From a checkpoint of a small encoder-decoder image transcriber.
Model: 8.3M parameters, encoder norm groupnorm, encoder depths [2, 5, 2], decoder layers 7.
Training: soap at rate 0.0032, 5900 steps, batches of 192.
Data: trained on analogue clock faces, 11.6 epochs.
Rows from block 5 of the image encoder of a small encoder-decoder image transcriber, named by matrix and row number. Rows with one number belong to one channel. Each number is 128 + 32 x the weight over its row's rms, rounded and kept within 0 to 255. All counts start at 0. Numbers have three digits each.
Before each channel's rows are labels from the 100 images, of 14976, where the channel reaches its highest value: "lies over" is the class under the peak. Only what is clearly more common there than usual is listed. The data: analogue clock faces. In brackets: how many of the 100, against the usual share in percent.
# convs0: first 3x3 conv (encoder.blocks.5.convs.0.weight, 128x128x3x3, each kernel summed), inputs 64-127
# convs1: second 3x3 conv (encoder.blocks.5.convs.1.weight, 128x128x3x3, transposed, each kernel summed), outputs 64-127

lies over: minute hand (43 vs 1.4)
convs0.43:120132107116104129110121139120093181160109091120170099142138062113108139135107062065118192116102179121103107105011118153111104132081092141106072154081122096142101110093134061160120090104077131
convs1.43:184145157109120168160165169108138105139162098135155145139095160119136091144150137136144089061230111130155053169173142104144182146167117191140087143177139174115136156113131168142115132112148117

lies over: face (81 vs 41.2)
convs0.69:113144133135107110138177165145141119116169122077098127129134158114103067141107186130105074185154095085105114098091065121121139130145141106144181103135097101149138141087108106104200162117106124
convs1.69:127093076120072083112139153133098126122122177107104154126134122129141133167175102066132091166087158098156086135111111083082104154097174146089041093127110149162125133083126112149068153176111108

lies over: minute hand (70 vs 1.4)
convs0.78:129153078124141133108157132105073132114151103060125103095084091065109160149075134122154100116107143144089106090099132181110135133203099143124091154124058062116152109117142107078187185100147136
convs1.78:115148146155147171183152165132122179126130183179157158128111086149116149106140155151164168158129083133156098168136107130136123157072109207124190130126105180155172143158185115171098047191125119

lies over: face (78 vs 41.2)
convs0.46:151168156142153116114122062104158163102194128069085135123127117100119126164122140109093102119130098130143168147080098107134101143105081092143100166118096099133131055136151090102116194125138096
convs1.46:184126154134121134169129128193166150168151036200158184133117108096187143146132172162127174081153210123145175116189145124131124130149112155134065115105136147067121125059132161103171129136150152

lies over: face (75 vs 41.2)
convs0.85:120125186173167148166195151179149128168115178146141162147129121162154164114163143169117151195121147097157149133136101123124102101139130130123169108154131180144139145166160117157141157132106140
convs1.85:171086102139079104084089123079100077100109132124095099014113140132107109086106112106115094099126146103122072091110145154069129105108114120186141120149098094132114105171135090143167135131146124

lies over: face (79 vs 41.2)
convs0.89:132150156158137112184182155176108132167083166123129173133138132120174157113139188152109150204172145099163103148104107136124088161129119137125137111117105162148144149163170088171182131128083122
convs1.89:079051161145108094055090090090134106119118110133126110049119150151057082101085126115133089098094159152106103125116160134079108068135160096129133159181137117163146148177137101153130159128178140

lies over: face (86 vs 41.2)
convs0.104:133192102107146144075123110089138144088151071122132165122194054125206132127133121092132149097125176186154127141128163143144133145081112134135130118084162102132094053069176144086094159090087119
convs1.104:114101118082122084118143188104083153117094143071106122093073041096120134086120100125106109080161137112070116185112108117123129057155135118140153116110112112174066106130091144151105054144127161

lies over: face (99 vs 41.2)
convs0.45:112143175150079105129175083129088082142190145124120139135123125062125144048081127122081121179124126138111149077106125132115068116105103200084133102099117103102132130082124067111146138121134124
convs1.45:148131123114086138144119097132182102112114106149112144124096163155137118142109173149156119084121152104169131139200144176162216146113076142211144118136112170134085090186124184114156154061115039

lies over: minute hand (36 vs 1.4)
convs0.119:115144117109109114128180119191125112163072148141182112153130119101139138152105123138074103161078150156174128128124144108137108114213129189104119136154128179115115120203166141176167163186113133
convs1.119:113098122140140130086114154128135146119154174093107114045050149131132170109159145205142108095136106151126143156135150117099125045110187110111144148159119140188126183079088147147073088156162126

lies over: minute hand (61 vs 1.4)
convs0.111:139130153055107203145129113135067126112115147097095134139138139089160150079104129106144083147147120139131140103142117137089057073190081102077121140128133100156097119140124097090133164100099154
convs1.111:079168143138148177140103113098134215139136112119140170101165101098101140110136094145123158037092067171115076165133091064151122118131102162162072136137164135124096126041135161129094096175137132

lies over: face (92 vs 41.2)
convs0.40:059169145101110145116108135122145101151094112094191096114058141122070164106112124125108147126123096113166151147119115100070076110166069116062070139115094084091124074093151084118084149096098116
convs1.40:184118150098154162121158114118181125106186103130074116095139129118154111143109122181148082054132123146138117121134125137091143121126126137117116151173103172128134082183086143135168143102130061

lies over: minute hand (68 vs 1.4)
convs0.100:131141156118118062156111128140169129134161162076087067069133067090094133104204136132116087158133111052126103143161116107132131131082124146088122129067112131117124110092134116103147125099098101
convs1.100:095095150134160123080181189086136130132157101114135135175161137051163128168175075095127114118099167137124107174080124112104098173179077167120098157175116095166127124072126127144080095132180085

lies over: backdrop (100 vs 46.3)
convs0.15:138169112093130112093167110099116203120101124182151118182119132053148116180077122106084084134155117157185188146127113174134152158191181130145134186140166094177135160114149128137106170161115118
convs1.15:178153168167121130162159121191097176145152144112107061190120185147141089103154164136144133113145164097159072103099184117167153143124103113140155109178152166095179171216142154097171126086108137

lies over: hour hand (36 vs 0.8); minute hand (33 vs 1.4)
convs0.121:115110082116083164171127136163087091143103088147144159130111116137141064132100142128172133107145131149052055131111108147131163092082166053070155103066075134142142096111084148151096130118141116
convs1.121:068112155143138080109111136122117096111141138044141126124094136093106100103137117161104064098137144054107114110133148109082091107139111063103100136102156170175102182069106087160125115083175157

lies over: minute hand (54 vs 1.4)
convs0.49:157194197164169120160162114164159147154130158180165184148167113180179116117120174111089117148128113131203155116170132145145117153185152137165167152152128157129159094143164172145152165151140091
convs1.49:125049109125095109088048139085149133134108142115124100051110132117115160133087146177172124090140112142084114102132140152091143095109118124167121135166154115168104152137129095161112085120167151

lies over: face (100 vs 41.2)
convs0.118:148110109171149167196160160165130135094138122112110185083068113147131167160170123134109155173109055096151080094136101099076081123102098123078066116067089158098083148171093122074108129087119100
convs1.118:112162152084119169103065139131124164112145138124138119062192093133154156133107154165138164105120108148096151150151189125084127092155119179174134105119098078113081129110149183104109107102133098

lies over: face (81 vs 41.2)
convs0.95:119122091111076173126092207158074104103154094114063119137074112080147068062100114152073086144129147185069162134116166189131165105144142124112123158074106139137164205144123098138183152152133171
convs1.95:123157152159155086157104116128173146115135105175148131134155141138153164147182151181138129123117145126094132179091076118128110105124175077139133201081111114044089117086164143158100050135137139

lies over: face (99 vs 41.2)
convs0.32:102150082172142107121183135184106095119117108145066151137123110180173048114088126088084163129106141105086143128139152188071151133113108094160164128076097138119140104086133153064126156143164095
convs1.32:146114154057105156139074222092146138138162098099121149099145147139132127131110077103142153056107141097108086156176138185160172178145164147172098132159141061148121151106158077100120136137116112

lies over: minute hand (68 vs 1.4)
convs0.29:146149107109140112145101097121135201161065100043120141122114117106157095118105155105097133132165080123082116134105073114092076066118056131080147165121065096114130072099104123108141155143095084
convs1.29:137139147161162141110118152148193172115170114148136134174151148098120135184205102124134163128090183146186104090099140088162123172131117137108051185135104140070146219119118159116109134126113121

lies over: face (100 vs 41.2)
convs0.41:119211054083149125159133117104131141094150117049116095116068130076126110125103151139125107119136138154094069129098139115093113120143107075090039133118121077098111083108118112177138168128087160
convs1.41:123084102105099116123128075119116066139126170111123140081165139113071142137126113094132114153156111134131180153148164110086124109154078138117165152131185115127127145107128127092134087126134177

lies over: face (100 vs 41.2)
convs0.94:159157093059137129112176085128104136091133114060130121126153119149154097181129089119111115127128101135117144100184136214144169139131203146103066119100131093135150122170081061073166160098096079
convs1.94:169087165141082065095138181154090141155102117114127126092123129159118103203094172093114145140111194116149133134115127070154171122106145117140180119118104135161053113146108122107106066162108176

lies over: face (99 vs 41.2)
convs0.62:109159177123075122151156124144117075112103158102117134129139137135107038114133135152126090116136073190053118122128096157140155137079147128185100108139108110143120129141076142097197182102162087
convs1.62:165090106136132125080149086070142081132128153086042088147122161129147129132155105170125120116122157078142105064112096151067111159099115136080203105083133104137131100209103134115134140095104120

lies over: face (100 vs 41.2)
convs0.68:130122146206111108113184168080127146112114147133089141200135165078138078131129152100060113150093104121162123124103074114155101128118129195134156137116114170123180110146129115122209218181156129
convs1.68:129159146166149133080100116132118121142134143151072114011171092133136122106138110180139158136105135149109118141112095112131155113101148163177125119053101110159059143133147059093091080208100175

lies over: face (93 vs 41.2)
convs0.47:110157199080147150148194075103174125111105080099117123156143102177104144045183116171123084158106133083117094140130113080118159087132135144086079128086125166072104088095126093148110152080111069
convs1.47:142080091182154154099087113081159123100146147107081128070170154078195173193130134136111125102098176145140156068107080109137116149169105131139220114097093125121072175145110190140111170109099139

lies over: face (100 vs 41.2)
convs0.14:128188104145108131124155067156166150135132096120064135124136140141162157116109124134112118158154081106147140123105136151115148100163110131124118150104109088101121129094096146160103107110129103
convs1.14:203123124116115115085152139127187146090114147137137079169096163166156149113107151170173095130130080156157135132099120188165178188107137159129117112126089136133141122203109150117129176081148085

lies over: hour hand (48 vs 0.8)
convs0.125:131140108110133057135111112159117129110145136069110095163059178135144142145105168117098084135129189097165092119101110144138132128141190124142161111094147092169133119125136150106145156131160087
convs1.125:113124112124092119157182131136110135145093112195146130118116142083132129077148138120126088103102150106158098187112077147171115146094120102169089104152148184220123147087154147206098063158141192

lies over: face (100 vs 41.2)
convs0.110:109109129160102159147149163145100135114115187100146076118133067071140095135169116130109085126091171121169130119096107103186097097098104148093110107105144173126185070186146149162181103151100165
convs1.110:153111102133100084095122099112092119138113137182128096126095161098120089097095116146146112118133163120099071161061128161058125085128176100164126175178141142144105139204148055150135108146159120

lies over: hour hand (75 vs 0.8)
convs0.123:057106119128169116088151105132141084110148102113149131136105111174099097095216074171158119116106106118183138138162134158108141140136050150059122115082154101101142075141111145142185157085050114
convs1.123:117084124098113088115141162101093127105105108061113128119065053062087100098112134104110121088163137112111094116138126089136117046140115115151128118158114123199027079137114113149098092141129160

lies over: minute hand (43 vs 1.4)
convs0.79:096135180193115142116142187131093109135124134073113125174093148089091121146068152185101160076134131077096092108099147162089178125119105123072116168134096133139193160117164095108118118128116169
convs1.79:122156131135081103112094128103113108117097100153102104071124115109129118125077111141114106153082155110164104199112184093093075151144163106189130139138147152177217116175154078168108111225133177

lies over: face (75 vs 41.2)
convs0.44:114178123160114139189167102144156095127123108168166037150167137106160169071091165147124145197182099136195132096163168101135107133114100137175082138143123144046102166090109118112132124130115109
convs1.44:072147117107149154122125091104137094161176120106085138067192110119145147105104097149144137090072081165150133146128135143084132083122124166147107106108143138113056114135137192138111121187133149

lies over: hour hand (61 vs 0.8)
convs0.114:049129125156142159143102058150108158140171142169120156128163160143101118072158133155119051088138122073129113142154096159089098091115072095135125128134104117134195100131103168098085178175146127
convs1.114:149102154134131136120090110102075156100108159105137143098129092111110161151097185154106171116123134124146149100163151098143137072101153122169189128113050117176018093178136138128119112113119145

lies over: face (97 vs 41.2)
convs0.16:167114110077122139131115140170065137136163113087128164113096049103164081191147138061163137095156133110111073128093071128075130104064081135126085204098107137125128123102083105127147144097120143
convs1.16:181147111182145177066124097117112118100109165117043087134166125092194132145135092129113109150129136108185152090113118150083121108132127124112179093080113096124099123215114137099095165151075113

lies over: face (99 vs 41.2)
convs0.105:121085100165102119111106134118184131145134117117068158133113156103119109095093108125114098094145097099035111113110146098132091091050145079136157100143075133127105049147077193187111149165157180
convs1.105:093119111150082081119131127122073105166099115118103109159149126097057092075101137139122130138090175092186057148137125100120113103145179118160134154146151158194164112192121093219137147172159191

lies over: minute hand (33 vs 1.4)
convs0.9:120147114089081140121108152117143141183101086115126102090054084091127083119162127106098143035146143181119190092141151140102094089073118109085098191148125090113111110092121161088128187060121073
convs1.9:126148123122120150082130128122122108091156156073128124150142131126106143182228085103148178198077177109178091092118160092117123145176115115105086153096109139097128180097095124062099107133144096

lies over: face (90 vs 41.2)
convs0.80:077192099153115131112184145125143119099167156094114117166156158127111110131141165142062121118182104135136124102157102085111111085161089160142142124109123194068145145167124106159145164113109185
convs1.80:072084109102118170096084136106104102130119117126084128068134055121122119132095088191114160152088107127137150196179099079105099156108148143155091157130105144181111094124118124181102144170119171

lies over: hour hand (38 vs 0.8)
convs0.64:118166104104126099099116118143161123134138139185153085105140086146151117124081158058090109101092114222112144127116106120130119142117139105149103146118118147117170051144151111083108127119138111
convs1.64:153157151179169180125135105136103157117123131156087106124186179121135160186111074140116145104126148142173141086123130042159166127135121123152132123129126160141053171069088176126074164147144155

lies over: minute hand (25 vs 1.4)
convs0.86:123190151199152180167202152204132119188094133189164090156113146161152132193149202140113127213134148119178079148168125127133095137162117129149136121137127136121144145124154102143179153136110163
convs1.86:178061122108072093126072157113100164085125165098122146037106134132118114041101139126100102085089129128082139177152170129084160071124188150151095139162127132172148174128163141134147156179141170

lies over: face (99 vs 41.2)
convs0.25:098078153154163069099107096108128165128072118135128105116108077102097126128146106112100129105106157101088139113093125131116089107122110056079063111111123128086124109086118087103126167064037113
convs1.25:167152154155124097120171115108133091142116115051157147079121103141118122102070185112117133074114104136103152110144159122121149147158149156162145127129098122136094120197112109098187159103043079

lies over: face (82 vs 41.2)
convs0.77:171178170120131154132140138127070158135135107139144121144080162145127084158089148065100063156091150135123140101126084126162137091124129154164157142117081101148144077127146155117152178157189086
convs1.77:121134135099148130185101162168113149118145128108148123097171170112081188149171134171163162107122141154106158179146119123168168120107161173159115142161125164100117194089132132100104062110150147

lies over: face (78 vs 41.2)
convs0.37:095169119143047151085140124118129119111110087180095134164161176080164070063122079144158133092137113124177106146109122136143172099191103121147133180112106143081170114178139121131104126139105096
convs1.37:098141122114162191109052127109145120111127113144088152114134111162128149151115078179169176148158099176136146137114053091147117146159114155106072113095137113154095118055095142140107136173159153

lies over: face (100 vs 41.2)
convs0.55:111143157132135156154163153203135110108161143100098175095097091178122117079119154084142094162156113089093099096101128127175166087082083140133111068149129114087123088135104084110152147092105117
convs1.55:152095097107109152134096129112121096118137163087130117105180105094118142179231051118164146172090162085188112160137131115105126152164102121120070127098131109130111127106157152076111120151147092

lies over: face (97 vs 41.2)
convs0.66:130166115137163144101143141132110157078173122148101147103137099132102109163111119082096059102163088079120239130183134171131133148172125156159117102109087100053106061089144069099154150098067150
convs1.66:106124092129169142126150136162104115106098126178100179097130118127110103079097110106111138148095103144148078198114135149098114123089123175129097140098093155161136103178196099157124073229079201

lies over: minute hand (82 vs 1.4)
convs0.42:155125123083152069091133114097205125112150148116084089124121111071126093189170096100115157137116121117131056064101123109121096099129135066149108135146141136086134110109100117118161167118126116
convs1.42:175157153157121144177144159136122108159146146109175125140152101156137123143130201166128185139089113180098133141140106125153131114126134117120156105108165140132152167084152178106138073146144138

lies over: face (70 vs 41.2); hour hand (30 vs 0.8)
convs0.82:109174181141119093076148092151087157162186165143095125164025075088138126109104091086113131071153150184109148092154114121120174101096125151185149142064094153161111073134112134103110152143132084
convs1.82:158109128095099089166121042158154126150134039125140151073113138127122171162141144116123146093096131099123131159192161103137163077145117104164109115162100132174048075087108159141100135172097079

lies over: face (84 vs 41.2)
convs0.106:151147162152151131126192153148113135109132148165145189166158111107149145107141141158157155166133133132167127123174098172088116145116165133128154149162125156198164160172190160149201168148098159
convs1.106:083093118145085114127132123084099116112107108167087070090124131104096114090112075106099083125105156113083100179068105078113116110129137118125124115141127115141136092089081098170072049174142147

lies over: minute hand (55 vs 1.4)
convs0.103:113152127119131124099156115096096101089117088158133139112158126129139114109105047139128111058117058170128119109100119111083124123127111141068087141183095164119096086111144092133118153093065141
convs1.103:100136100176128115144100095138155111153107094146159167108120119059143137130147148081122119199122127113170112092124091070144133133152168102097148097060106131117129151076148123140105112172156150

lies over: hour hand (45 vs 0.8)
convs0.81:089179084102093115151109174157105142178138150119120086126150175110090090103136131160101138149121098104123011096087082108156151061088088083099110116095100123115156162100116106104076089140130149
convs1.81:085115135148147058086130087083114117133098161098068103078096103112090101055114086080107084181127220115116089117080150102138094102150129117155180125126121186185110129124091077074119105143155118

lies over: hour hand (52 vs 0.8)
convs0.59:120155126132135134146126152087119181154136105098108103149050079088130122212170123078119133127129133092130114138104175131126144118190102106141145149115108058140141141103152126109198173130145114
convs1.59:210103166133107100122168148131130120119150135090117150062109113129162120099131164109081147120052120105074093154065067117113110081118127100097174136140097182139064167102162161152142065150118143

lies over: hour hand (67 vs 0.8)
convs0.88:134190084120104128099134166184081193153143124145120136171157152114128116123101163074143140140180182137083113096081128098124116106111169081152143101131124083133114082116089120079138147110145129
convs1.88:172078087122144112098087084103120121154104109145085139056179132125095114124101122154139153106102152101156121095167146107156192091097135092191133100151093154168090112156116096177097125212152212

lies over: face (79 vs 41.2)
convs0.48:126097120114120123103166091094163134088083144125130065136130136146123083077032135153132134156149111111022176071148149145133135096173142118136107161075090136087124122155088031106143179085157076
convs1.48:077164162133169106124096141168144189091152120106178120154187125103145161117165142122130170115085131146110104137154169142111102180133178160155089123139137072075114136052167073097105061132164118

lies over: backdrop (93 vs 46.3)
convs0.28:102135117102125102110103084107118193122101132147127164170121138077122087139119097093060076122101119116171205156105141166111143129146179107107145212169112091134113140148139136138073157132116111
convs1.28:172112177143148110122121107146165135171170138161132089177098112123168116129145127125122142160191125109119107066104127160145111108156077128096098089156080088092166152162104077095189139066088059

lies over: hour hand (38 vs 0.8)
convs0.108:070139114159111148076164153177135144148141102139137117182133162096128123136174125098151117135086134120123107152079063113187146080175111236078137173160127158112197138142157091116123128168169133
convs1.108:103092123122109133119113084102115159081095102101083136077105103118060137112101118165086142080106140102124101143129099080101133079092149094161154130102113099208096082118078085202098126200131198

lies over: hour hand (34 vs 0.8)
convs0.90:080158165133114091149151088160148127160089111084080137150107102116097114097146140097113092120153147109080138129182111112195122085115177138134113127119135103170123064132131143122136131114070067
convs1.90:172072105147133117122125086103151074084137166104112119116119145149184119192123106114116111143072149112138120049128132071108154132118143061064138067061104102132132134166108176120094108126092125

lies over: face (75 vs 41.2)
convs0.60:175161172133150097162178135180174160145146142159148133155182130144175139164133154138167120175176148123181172107116135193134151176171184155200154167173164139156177155143174126137157190143136121
convs1.60:105076104129083101114095113079126063121123122144079094023132156115114114099097130121125102087067138112079091143121095120082141092098133103142134104141123110173099140089135144136095096154144158

lies over: face (98 vs 41.2)
convs0.56:164155080053134128110130119182113133129133107129139078150143128143155100106130093103138091117078133140111122138102115136190233130175161144089148109104154100074132113172152060105096147104107088
convs1.56:101140135088139128135138107111134118117178184065221148095175132119108168163154118185152160124091036123115135144134097087134108112153143143158116118095196101107110184059112145062119088092159100

lies over: face (98 vs 41.2)
convs0.54:116165189128174155055138128089151142102132054202128048126075044082127172116137125123135110164085098119166160102112104119101103108150106155134108137141130139101160122159150081132111177087106087
convs1.54:159101120103067097155124113136141122120136084126153123099087140103080088093141121123120066125142141083059149142057077134124093168150068170152105147175058115182109123112101109136151066145111130

lies over: minute hand (59 vs 1.4); hour hand (26 vs 0.8)
convs0.91:096175131057089120125092112154189136133143099089046145130142113093177105093079162126109135123140161090095093144081145116076118076096119065105090109107152111126118123051148072126115152122105126
convs1.91:172085103171165145077197119099134125133115203127067106129144101147131106154113130185117086145114076132171119088151094140153151132094131126126223066067103135165147094197099150145125095138101086

lies over: hour hand (77 vs 0.8)
convs0.115:121155121151119101114138150103130098085152123077089077102167120129168076157065094149133110113134125064102110103084143086141164179146111075128056090093088187103139125176125084164104114133126139
convs1.115:084145139098149093095149138146124119150117148156138105104188150099110094131107123152097152104103109121135122153168121080135136136190162135133040129185135107168093186047147088096098103088137152

lies over: face (96 vs 41.2)
convs0.63:146135157099122108140121101134145175082128143104130199169120183136112126198147162093102105173153115085210206126087123140098115165114156167168161110154148114138130170145160097115178171150130053
convs1.63:164095128145129111139140126158169114129140110158079118045121082114190099078109103122104074096092103107051113138083071114142143140135090125115104030178063146192103160146112149134135162090089160